Rows from block 2, named by matrix and row number. Each number is 500 + 40 x the weight over its row's rms, rounded and kept within 0 to 999. All counts start at 0. Numbers have three digits each. After the name is the row's rms in percent of the matrix's.
# pw2: token mixer project (model.blocks.2.mixer.pw2.weight, 48x96), inputs 0-95
pw2.0 094:424547507449439520426514509551515544524530490462448454516556585562511513534542537450489533575490475483488424482523504500504518525500469459455512559501579562447495504422555580496480502542469454557516467445505521487500479498532536409446510525535526500437482488517490559485493418506504475483
pw2.1 092:586473429512437475520508545502519503494479477514568440441479456495502515547445510602446477500465500422492496487458575478526477420559563522476508506539462432507532489529543486525469455447455507545447517571465493466430471455443473532519480493479452513517585508478463512479524448475516536459
pw2.2 082:482450576415518461434513495504447530441464462505535553512462479472510513478497497425487488476577489520460509476498412457563526531438555529410516507525489502538490483560480538442497485561518501618541482481496533494556476520487456418515525524540487426447454528473466494476538532503489499538
pw2.3 111:577567575456491507531518545530489477512560456515512528465515440569486477538504482536585487461544526473491481541492534474517483557544496451528528465606423563516468514475506493473524563515520519482537517500408437500451502475548531569503499442483477580513441557490544524456457458503533506537
pw2.4 108:590508487499485524483436520543457503552497568531523495552467496429455505511556564464468493540501457526508468467527419516531430521483516542574544582525558476457459473557412519506494534521506522467450478424496517511550475503508525414490437515487520482550491491409522504454503538465505540555
pw2.5 089:549468470486459517482576488470542493541512515534478454495480535457488463493444425474462470516538542501475593452462486492539410459489433512490509480555481496578563485500463591453505460520480471466528580519465528525500505466538501565496530484496433531489430510534455563444562472418514459491
pw2.6 095:558526489461542531462522490550485485444550479574493515493460468529567513510475503513475491449490553533555511532531524477457531486497555491412392541524433518503446446389428494535512489482483532513563534483487450542549517549590528521449497488562437493508449494498530507499501463523513488574
pw2.7 097:458467472490560539430480419557448511552497489435476468452548504520459533471477468481560419618539501509518454442469502479422540489515533498531482451498507507428506500518541523542524516455477439462441523497577486487539472538510518502515448545414539483448456496528502450484560526496489547523
pw2.8 093:531467489528518554480488437527451507514546444539561545530505519464433531497476495579499518412525481511507457543517445490460508592502470464515474491528509511478503491509557513512462527511384425550532493504524453579500549537498544475423541579517471538461489469545521516473533518415487461563
pw2.9 109:532560509604537489487493516612493560578496472481556510470502526522489512494504512466513587443420468545488421476535447541505544464507525435433517533480498542535479486504512472502542507536517500540519427521524500577567522530506538466515504578474515433450543550513503488476500508430455493465
pw2.10 094:478494488469563473471501499487598458503543518435502587539559438519487463519476500539516502497481514448474481522504526411495437482464414537545558453468533548449554473436535484510503475495523450532579512490462544520513486485506520578464496423464486486464529571482479458449544546527580526476
pw2.11 095:432480498565527504520499521524471550442557560523598530475491458542439485495530536502503521509528542504502440492488487399545517473517508533528518513504529460486450503473432453482418466513506519453562460462555477470502421570486473509504536449495495479403548580482453452492503551444494451536
pw2.12 098:483508416480465441511484468451468510515549494510532480513497526472548552514501495522590503452490452560468488573483547469505514505451490538452462511528433529408554584475486481480553491537520422579544564418508570503515474456523518583467530477469526472554514488501590515483499460483492503481
pw2.13 099:447493525448506520525582509498484524469426401518547453519472469503535480489463551535475434446523484487489518523422567421544563481533507550455492464554508472479485538530487432489489460598483495490489449540445494473478505482468441512541454499504565512506495468403530565477448455495459477478
pw2.14 096:528437602438517578471532496517498517445481550480548495512512434529543434424515470547525496489413494467495560514529534487441528563481524456534482496534482499486522501468517486500567512518562438580475556486460482550501444471520494498507575503502539444507508474455575413475545546493502519538
pw2.15 098:532500512436502505509506442407554518454417429472529440613532491472507516410520456554477518520485455464472568420506539502497431507548490431450472497493484531474553559493547485495526464458484514508454510475449526496511463461505493411526489499463501493410516505539514502464497501503491485577
pw2.16 100:519519505477470514526457528527474548481517547490537508467506495496453478554497529457478461537505477549568523460498467515564589467475518602459582488560376474434460491483539520530579422484516507543508503485490517540516506503471570592467515420483530515490490442485511548475455481513496438480
pw2.17 119:493470549521554507457582509585478500538560503415460518519497505469466533497488537498454537480547461422487479506410536499504519439532443541454496485521471489536535431442463507542423462475518497537421469449526432509496501548491524552489465496468509516537494534496508572505503594444429529468
pw2.18 096:555477563476473558493484457533515523485494579458559470506480534478457507514513506465508523504580587490554502489526507434539448505570421526522531522490431532469478471515519505563494472523454449502510524407536571476464532440447433529419519503536485483552552451487579458520522531506484518546
pw2.19 101:520441507422555511578474525480558516538446535501452582535520497475408545529499511504494501518550477520505487458527514558509478459545498483546476520513458472452473457588520544494479495502554484499506440447474497478541460509539566476502520575534455502530441586535480492584551475506543500402
pw2.20 096:443513474458533451514493545511476533555475544566532493486477515470463481541456486520493486475497502477484459482497453547477565510472527491557513591559459443491533463588601565434524424502457496503519485503433411500551441520499474487497513454512573509560496570522480512563523527503537436531
pw2.21 107:493467499465466481516429550467514515490496533561541507597484554439401483477495479475463529523572522509487487478494589458513506509493537471437495535498453521498485562539486569461482524507435538523535475504651549510514516446539489497513542534436531478437554513514479517475482539434464491500
pw2.22 085:432476539498445497494539525510531403520506474554515474521575525477477449425484481543479476565566492425460490382471477455567483499561500453514531433533486509506520496508479493470498514477518530463435541430532510507442557496524485453515479448470508448508469530483491440481570442503474417492
pw2.23 092:482446499489530480517544502557476503463596516529423567501454567466501472564504535481516473514456481586452597553526470488551460488476497499533448528521456427580513524531471473524508557511528546506506496441497560495529488432536437468500468463498493515431496593496488511495510565475515441462
pw2.24 103:463460505509456551471502478475525500528513516464483565475458420470590477481493463544442582475467392447485552410492536480520459512488435469491491466541455473580460528458484490533476560520549548503486498488513505516513520559492575528472528503473468529447525534488493563508559514531480578572
pw2.25 106:455447496500524473508487481550530455470566499562406521530510518525491473536514507511476532527430496459486548592517462499483420401473410510534476513447501528451515507480485545557479489454448579518464568502492504506496467572537507434429519543493506468507550480468449542446513420529507479507
pw2.26 102:557547528481473488569542492459557487438550526482541496612535436503514500377575511493511425522467485456505485470468553491467556499476538515523471452524486496505504471477433502501519485546581387538472536461540499561489488474481522437532525524494536505454455528469560484455521489518508515481
pw2.27 104:560463516522549497521445483463530542528434467585499472610462484579474437464564573484512491548507507430454509496567507445471519506554462490497529567575412459505489537564447479501480577488493494461484486488532523496530530517458518479488522464517443495478505500469483460449533568518500448517
pw2.28 112:541498502486482557591553471525492594434482448479488555509555498479519472527469506436509529472475489465451471464541594522499559449518489474496457477482431499563515511420469560477536473527510479555528540524482570505551445518412554526492513419484450489447519489545484530520519527509451535545
pw2.29 111:428504465503427457455545523464452496520479475574529556432570547541510472449495504542548468572468407494535513516520467541488444506484527467485520501425553469533533489527475532543477542524517530472499541457483386558474528524504445511468532455584537539425500523499529534522497560510478496518
pw2.30 101:505480457407427501469530454519577534463498385546484567500569520542493519524568499525437442508516473491502514497534502425549456546522471501503472516465527505535492576502526544513466562554467457559522486488525553508458468473493463535457542477503470521529487477526560468511517573536557432557
pw2.31 095:382498462501474505488499468517539563519462481493491543501482500565435529506518452493558571456563503484448541498510539506557469457521508431417553564483519569530544541473496463474439561513458464459529484492470530453570424479462571502462562521472523511539482548497472551473483493454498529462
pw2.32 100:440506510482451535516481469561505558522538476525505500478473474504454554471505479447478520585437532513546443422517513510518433453506449528449565451541448516548479473516506506570506506485541489451498437578487563533446456509473483543498530483393490452451508564461517480580498493526477542563
pw2.33 099:487490492495470637556464580444452491426539462424520501456485460453433488571497503567460495525506520486540446521483531527481521477549518518516488490507559508473480498511509506462483506508514461497519481444444497447531472484536437560546500390525460524424564515533559469496461545479528502534
pw2.34 094:503494554497540442477464485568455471426543561513480513446512494505519547508471442472509483534491566486454494487543478511553528429521477459470449586526447462512466501506483491535459479529498512481371394539439491505545466562421545484534509502459555522496504542497483488515483475502408546513
pw2.35 096:450494566453456537527539558440493524535492481563530553483550494527495490580500528458561517546483482448461473509540575481543479457448447515471484500462459509575488480513444509544476498528494503574439460468435510495429573485532534565482545463531562454508499484522430447454513537442501449470
pw2.36 098:435535481479476428464530524515538565484475423430504438516539546507464536502495440455473445513502512472537418460562517478531467451478515521440509535505513525471464509503537538558481506529435553436581459594516562502469531441548496521468497541538480468492572481499524493449548524504556472555
pw2.37 101:472440494518510476501485543461496486518511527515480500470564533571501507513500514607383500460426522536507443502579594520463452470537510547552513487465470477424462518435464508478532460510530509564454469485515517519483420535554452487508454501505466516436526397526506553500539499464489508508
pw2.38 097:571463503545428587447491478567514502534497477505534526461475473547551515524474488545500445565435566467556474512578493532484525493532491505535530513452559558519492496439506456562507444492520513453500529422465448546443514455525497422566530441467529450490523463515525497503479578495544458487
pw2.39 110:535488508487529432464523503470594458529579540513484517441514485509473486509485503472417395513487527526513537524474500465502466541486477536474476514456419495544512526560429474575458506491460520584477556467496505425508505470471475521485502459523487472464471526415509554539430425481576475456
pw2.40 098:520552481467500517472547451464521486456537440546452513561447487530539523534484477561465565473460476493516540551526435475475464494518484512545461512450524487579501495442499482553530460506420532456491520528534508492473486450541459419397545540523464479488494577450479528429509554492543400510
pw2.41 087:432498587519552454469533467536480480546459453515508474458517514543549503509406544531449446427471461445546526461507515526449473513493445500465529497512530484560442467634524528422506521535513465515488489511533538491503544521461444532502459471548432491474484550497501528450501467580453490480
pw2.42 095:537513512584505471484542511532490488441491500513463513487461497526446472496516518567410513527473520563491534483442529479624501471481550504413477511580491480493482533538506535542559555469457457577524498502555563538500497431472530467477479477492442455606502518460543514476497497584521494500
pw2.43 106:486505498477437453463499535573512509500481445510481508493514477493499495500493497501418524579604561508548463421530488473507569550535550547534610516513523507455535501457574461500540527548473513498516508532516468548537475553506509486562594417527506577496504540431543511508464529468505511480
pw2.44 106:566520556429455450512485443461469484497545556449522496440510483569544525559464461441530406472581581489471515507426531426465463496488490492479552462464454529558503467518501438474444494536476512492459503485530524532502516515523507570558482525482447515472452461511559555500491435467518466462
pw2.45 104:541511523454495499535508543469437516498511618555428544456441530520507529498527560457497493504475465514416481504486515458483541466428482568485526566516508526471492514512542501580571485476503433475540495443497478456572482468477498377453521507540502494459553495511466542474564554482532493522
pw2.46 117:477506503531530500487529517439494451527433502596494517507416474486490492460572486557536466525495550455427421503524458468463531458504559488595500485537455504533489491575502486455581497538510477476470510501600526555534526490536534456557549552469488503556460507482465517445519518470577474473
pw2.47 096:527456477517459467457529495502505508466450453543512597457542567437504468509518485565493530477472481425451462492590510513508497501464475422439528495462432534468516543414567520438469537521475495504411493459455487537512514454459517436482566484485517483420551508462487502487499573510477527467